From a checkpoint of a small image embedding model.
Model: 5.52M parameters, norm groupnorm, widths [80, 160, 320].
Training: muon at rate 0.0024, 8000 steps, batches of 64.
Data: trained on abstract colour fields from 500 small random pattern networks, 50862 training examples.
Rows from block 10, named by matrix and row number. Each number is 128 + 32 x the weight over its row's rms, rounded and kept within 0 to 255. All counts start at 0. After the name is the row's rms in percent of the matrix's.
# conv: 3x3 conv (model.blocks.10.conv.weight, 160x160x3x3), inputs 6-11, a 3x3 kernel for each
conv.65 094 [144 126 138 120 128 172  98 133 165 141 128  70 114 122 115 106 125 142 106 111 119  98 117 152 114 143 181 131 144 169 135 138 150  86 106 115 103 137 157 146 163 160 162 148 145 141 122 117 156 139 110 130 134 126]
conv.66 101 [155 125 176 108  24 108 134  39  98 181 148 148 217 200 180 247 230 199 111 117 117 127 144 142 119 152 115 126 134 153 104  84  86  75  52  71 114 135 126 112 124 119 113 111 112 138 122 129 123  79  98 134 104 118]
conv.67 095 [ 85 107 146  60 127 125 117 148 113 169 144 126 192 170 134 200 169 136 133 118 142 144 161 200  78  68  89 111 141 137 108 125 126 150 156 156 103 126 134 104 119 140 109 121 124 177 144 148 138 109 115 125 108 114]
conv.68 092 [ 68  87  71  61  76  85 137 108  92 151 139 155 100 101 109 131 128 136 111  72  88 135 116 109 107 116 107 127 118 109 126  76  16  95  71  46  81  83  96 108 109 121  96 110 113  99 137 128  71 118 116  81 120 127]
conv.69 090 [163 142 108 134 136 111 175 168 132 150 121  95  99  92 115 107 115 153 107 124 103 131 151 118  89  87  81 151 131 128 132 113 146 115 105 126 101  88  89 112  98 106 141 117 120 106 127 120 121 115 103  85 106 103]
conv.70 094 [ 78 129 146 133 151 130 136 153 107  79  89  81 105  93 106  87  66  77 157 147 164 107 121 133 155 133 154 110 171 209 143 113  73 122  70  28  74 125 151  95 122 129 115 121 109 107 121 109 109 128 118  75 107 109]
conv.71 125 [ 73  36 112  56 111 161 137 212 163 126 108 113  92  84 121 118 102 124 126  94 105 112 104 120 117 125 128 149 142 151  90  73 157 126  85 158 103 122 152 103 136 117 140 137  93 121 113 161  92 106 121  98  85  98]
conv.72 098 [155 136 134 158 158 160 115  91 113 155 117 109 179 130 128 158 102  89 153 154 101 143 145 103 127 147 129 185 173 179 165 186 215 155 193 204 125 130 117  81 106 112  74  94 108  64  73  76  74  78  54  72  92  62]
conv.73 091 [147 150 142 175 174 139 127 121 120 160 156 123 155 153 134 174 166 131 148 124 136 116 109 119 121 159 181 120 109  67 150 117  87 134 103  51  95  85  66 104  94  75  97 100 116 112 127 112 117 129 114 113 128 138]
conv.74 122 [ 93 113 142 119 125 144 148 140 135 181 181 164 133 135 140  82  92 109 136 128 101 167 158 109 136 143 130 120 144 145 135 154 139  97  88  94 147 145 159 107  97 123  97  89 115 120 134 164 111 116 148 104 107 129]
conv.75 094 [107 146 154 139 146 104 166 141 120 113 107 115 117  96  95 117  99  98 122 118  93 111 141 123 123 120 118 137 196 142 183 196 144 163 136 116 118 119 114 120 127 120 109 110  90 130 154 190  98 116 125 119 112 129]
conv.76 090 [117 114 132 136 141 139 141 130 129 121 106 121 106  88 120 101 104 121 106 107 113  84  84 120  99  94 108 132 108 141 170 125 161 167 155 177  99  94 133  87  68  81 100  59  73 106  62 105 113  98 154 147 135 139]
conv.77 106 [124  95  52 195 195 111 167 189 104  85  70  64 104  77  72 125 107 116 134 130 137 139 120 128 109 120 133  85 153 160  86 110 174 125 143 129 138 119 101 133 114  92 142 119 102 134 152 167 136 156 125 133 155 117]
conv.78 097 [131 124 184 198 161 180 172 148 146 100 110 121  91  99  91 101 129 112 144 122 106 171 138 113 180 150 125 144 187 170 165 171 111 151 145 121 136 110 106 147 110 112 167 118 121 170 188 174 169 164 159 149 131 121]
conv.79 092 [185 145 132 149 153 152 153 147 144  67  57  56 101  89  87  89  88 107 101  91 110 117 113 122 132 128 125 128 103 112 101  90 112 112 119 132 134 132 116 137 157 137 137 164 140 110 136 154 107 130 134 113 126 124]
conv.80 089 [ 97 111 123 140 172 157 165 136 110 138 126 112 149 157 135 129 152 154 136 125 122 165 152 150 163 176 135 141 153 152 150 126 131 211 207 213 110 143 139 163 182 193 166 183 200 123 116 120 143 145 131 137 155 145]
conv.81 095 [107  98 146  84  43 114 103  40  77 119 126  78  98 130  83  81  98  88 106 112 102 143 169 127 141 170 119 164 152 123  88  94 129 110  94 135 143 115 111 136 114 120 123 106 126 140 153 177  85 109 148  77  87 155]
conv.82 109 [138 152 112  63 130 118  88 121 150 112  91  93 104 113 102  89  88  98 125 167 180 105 138 158 115 125 127 119  93 173 158  84  98 159 139  88 125 128 123 125 118 119 110 108 115 122  93  82 163 126  78 135 153  87]
conv.83 091 [124 122 169 127  96 127 134 102 166 165 172 178 109 144 157  83 115 123 132 138 130 122 124 120  93 101 121 116 146 123  87 121  78  73  68  87 112 127 112 118 120 113 129 124 114 124 132 149  83 104 139  74  90 109]
conv.84 097 [143 131 175 164 135 154 162 111 123 134 101  90 130 109  99 131 114 120 117 131 152 150 130 142 141 172 180 141 131 171 120 102 103 131 139  92 123 106 145  85  86 115  76  68 115 149 104 116 135  75  66 152 112 102]
conv.85 106 [132 123 139  96  97 143 107 109 146 145 158 114 163 160 137 145 118 114  93 149 114 135 199 158  54 104 125  83  96 111  94  94 107 118 118 131 105 117 102 119 135 121 100 115  99  94 102 115 122 132 127 137 138 145]
conv.86 098 [109  76 144 159 131 200 186 150 179  82  97  87 104 112 109 116  99 107 105 109 163 116 132 181 135 152 184 127 151 148 128 116 118 146  98  74 111 104 141 110  96 145 120 109 152 135 103 144 135 117 151 152 135 167]
conv.87 093 [131 160 129 110 112 110 145 174 155  92  84  95 164 138 127 187 152 140  89 101  88 143 128  97 115  96  77 184 109 114 156 135  93 140 114 112 161 140 119 108 110 119 142 138 144 170 141 136 152 138 134 161 169 180]
conv.88 093 [111  80  41 136  90  21 125 110  42 142 143 121 111 107  86  89  86  79  97 114 139 135 134 154 121 134 146 139 153 128  76  99 107 130 132 153 108  95  96 132 114  98 135 125  90 177 130 126 175 148 135 168 118 107]
conv.89 090 [109 116  98 160 173 141 119 161 129 134 122  75 143 146 119 170 152 117 143 125  95  98  96  88 116 118 116  69  72 122 117 106 102 111 123  86 118 120 151 109 108 154  92  95 151 129 143 122  83  85  76 110 100 103]
conv.90 098 [205 171 212 154 122 145 200 155 151 144 139 109 139 122 104 125 121 121 142 123 172  87  81 101 147 122 136 108 111  88 140 107  67 162 113  47 147 149 180 120 115 147 150 131 162 122 106 133 134  85  82 120 102  92]
conv.91 116 [ 98 113  99 146 172 120 138 137  97 115 136 136 117 142 125  92  90 102 121 112 122 110  98  99 137 121 110 128 123 126 117  92 105 139 105 116  89 111 107 123 148 151 136 154 165 102  94  97 105 107  64 133 188 147]
conv.92 094 [177 130  87 143 126  94 150 135 143 114 116 141 119 124 117 138 120  96 103 119 107 134 166 169 119 151 164 170 139 111 173 151 111  87  72  89 147 162 197 141 166 186 154 171 188 154 133 113 144 141 147 117 130 147]
conv.93 113 [144 144 144  95 114 146 159  87 111 109 103  98 101 105 120  97 105 131 104 113 131  85 109 106 119 154 166 129 105 114 148 170 124 135 228 139  99 128 114  96 139 130  92 114 127 145 130 115 131 120 119 126 119 138]
conv.94 107 [113  95  95 110 132 120 138 119 110 101  94  95 120 115 124 140 134 133 135 135 138 140 140 127 149 148 123 150 146 134 149 133 136 149 121 132  97 125 121  99 132 134 115 134 131  91 116 129 105 107 111  95  98 128]
conv.95 094 [ 95 114 113  91  98 101  97 120  90  88  94 103  80  65  91  76  69  87 130 122 136 147 138 148 120 133 139  67 118 130 125 173 164 142 183 155  96 130 125 123 137 137 128 149 140 107  90  73 105  88  71 108  88  70]
conv.96 098 [ 95 132 181  86 115 176  34  90 120 151 153 217 130 115 165 131 129 163 112 132 132 112 134 116 108 115 104  98 118 166 103 130 160 124 124 119 128 131 145 159 147 164 144 137 166 121 155 159 125 154 172 117 156 179]
conv.97 106 [160 147 145 219 147 122 201 145 103 118 129  95  90 110 101 122 123 113 138 129 136 159 153 163 152 157 167 126 113 134 135 117 143 152 143 172 117 114  98 131 137 127 127 139 132 132  96 109 182 137 133 205 155 122]
conv.98 099 [173 197 175 147 152 106 196 169 127 111 156 122 103 147 158 128 155 149 117 148 133 145 159 125 155 130  94 178 164 252 114  87 163  98  91 193 143 164  95 159 198 128 158 207 138 123 105 104 114 114 126 144 171 170]
conv.99 099 [109  76 144 127  65 116 128 131 115 109 127  95  91  88  84 104  92  99 101 124 129 105 122 114 114 120 119 134  69  86 110  65  80 105  81 109 108  93  92 115 100 116 135 134 141 132 106  84 136 117 118 143 112 132]
conv.100 114 [142 125 129 135  81 110 161 127 143 120 120 150 106  93 109 125 115 106 123 121 120 148 171 155 143 148 160 104 101  79 108 140 118 115  79 128 107 121 131 124 116 127 117  96 109 120 115 113 119 105 110 102  85  97]
conv.101 102 [113  97  93 130 108 107 171 104 106 103 130 178  92 139 148 108 120 119 103 120 122 126 144 146 115 168 166  67  66 166  39 129 183 114 175 161 160 130 127 141 100 114 127 102 118 115  98  81 134  90  84 124 102 100]
conv.102 089 [132 113 105 108 102 146  88 116 153 153 109  93 106  72  85  81  92 121  87  89 117 103 113 129 139 155 145  85 136 140  60 115 131  82 133 189 108 120 120 108 130 131 129 140 133 108 120 150 107 141 172 139 135 146]
conv.103 094 [ 46  54  56  49  64  65  70  81 107 134 153 135 147 156 149 145 141 140 170 157 131 204 198 177 157 162 175  89 108 128  62 105 110  78 113 118  94  97  96 125 130 135 117 118 128 137 131 106 145 161 114  99 124 105]
conv.104 112 [148 145 119 150 111  78 161 137 114 158 165 179  68 113 173  92 137 135 136  96 103  96  69 150 151 169 213 109 144 154  92 136  82 109 119  56 114 111 127 137 121 124 132 103 103 146 159 137 173 142 119 167 124 106]
conv.105 109 [111 128 124 132 117 131  90 137 161 101 111 110  69  82 119  77  99 143 116 112 118 116  94 129 107  96 100  95  93 146 217 180 126 148 170 137 114 117 147 131 133 142 130 136 133 108  82  62  96 102  98  95 112 126]
conv.106 093 [190 190 181 221 158 181 183 137 195 148 140 152 136 141 169 122 119 158 135 131 108 163 163 129 141 155 134 108 110 113  85  76  93 145 132 159 121 108 110 129 113 126 115 102 109 161 159 158 131 150 148 163 187 176]
conv.107 093 [151 137 184 148  90 145 187 123 200 158 140 142 123 120 122 105  98 117 100  85  75  98 114 111 126 143 137  84  67 119  76  87 105  44  66  97  84  95  86  83  94  83  95  94  96 137 123 119 145 122 141 106  74  99]
conv.108 101 [ 87  95 125 104 100 120  98 120 138 193 130 115 179 146 155 158 117 152  99  92  72 134 161 146  96 140 125 129  98  41 113 119 118 105 119 120 148 113 121 140 125 127 148 134 136 123 103 104 135  98 114 114  86  90]
conv.109 096 [124 139  91 108 158  82 146 193 115 111 130  79 124 119  72  93  96  85  74 103 119  95 102 107  90  96  94 109 104 129  92  63  93 145  94 142 129 140 129 112 130 113 125 134 115 133 144 131 112 148 131  82 121 142]
conv.110 113 [167 141 144 117 145 129 129 148 113 123 132 106 108 116 117  98 112 117 109 116 153  72  84 106 106  76  65  78  81  90  14  24  79  87  60  65 127 134 125 138 162 137 150 161 135 119 116 137 113 110 136 143 128 128]
conv.111 092 [125 125 137 147 152 154  82  80 103 131 124 130 136  99  97 125  93  99  74  82  80  95  80  89 189 174 153 104  74 130  89  85 162  67  63 131 112 113  99 141 145 139 149 148 133 191 138 117 175 134 116 167 142 112]
conv.112 097 [125 143 171 115 114 137 121 131 154 151 150 150 137 140 130 101 109 100 104 117  79 124 142  94 128 137  92 100  98  97  94  70  75  54  46  49 126 174 174  99 137 159  58  97 129 132 137 128  83  85  98  86  93 109]
conv.113 103 [ 58  99  80  57 164 116  87 140 122  83 109 117  63 116 149  69 109 161 140 129 112 182 179 118 154 151 124 107 115 101 102  88 108  82  49  94  95 122 146  97 112 139  95 109 134  96  98 123 112 138 133  83 125 105]
conv.114 102 [122  79 111  75  87 114 128  92 105 128 106 102 156 128 106 133 124 112 124 143 144 188 189 145 185 156 131 111 115  75 112 130  86  89 155 131 129 117 155 122 113 138 139 138 135 135 153 142 128 139 158 142 154 165]
conv.115 095 [136 118  83 126 119  75 107 108  86 173 163 163 164 138 129 185 156 152 118  95  49 116 114  72  99 113  79 110 116  91  85 108 107 111 106  77 131 119 113 124  96 109 140 107 120 138 129 108 128 123 114 130 125 123]
conv.116 095 [118  50  36 157 104 116 125  92  83 111  80  73 119  84  89 129 115 129 119 108  64 138 151 149 170 140 161 108  98 127  97  79 123 161 132 134 129  98 102 115 100 103 112 109 112 141 129  99 111 104  73 131 130  99]
conv.117 096 [152 127 130 136 133 108 181 151 110 152 129 134 159 125 160 129 119 162  72 100 110  62  86 112  63  98 120 148 140 182 130  67 112 105  54  83  88  97  88  99  83  83 108  97  68 125 151 172  98  90 137 120 104 114]
conv.118 106 [162 155 161 104  79 122 115 111 122 126 133 159 104 115 156 145 116 125 119 149 138 121 186 184 125 179 169 144 118 109  59  38  46  87  88  69 108 106  85 113 110  94 123 126 130 108 100 107 121 103 115 100  81 101]
conv.119 105 [102 121 139 128 121 141 106 111 163 185 154 155 151 138 143 139 141 143 132 112 115 120  85  89 126  97 139 169 116 133 177  79  68 139  66  66 128 132 124 140 150 140 159 164 149 116 117 118 138 130 140 124 128 111]
conv.120 124 [123 103  83 166 133 111 181 197 139 108 129 140 160 164 129 108 144 122 114 117 157 147 143 152 140 138 151 137 138  82 120 165 104 118 137 111 124 112 125 134  94 106 158 122 111 113  95  83 134 112  96 155 137 119]
conv.121 119 [ 99 151 115 206 195 101 186 208 153 118 128 132  96  95 123 101 102 113 101 140 135  97 133 135 115 141 144 117 120 114  69 113 138  87 145 139 126 117 144 177 122 138 184 145 150 111 157 120 138 157 139 123 124 134]
conv.122 102 [ 79 106  57  84 114 102  92 129 119  98  74  78 103 100  82 106  92  84  99  98  95 110 131 136  68 110  94 180 159 145 126  51  87 149  91 128 157 133 117 120 100  89 119 111  95 102 108 106 104  91  88 113 108  86]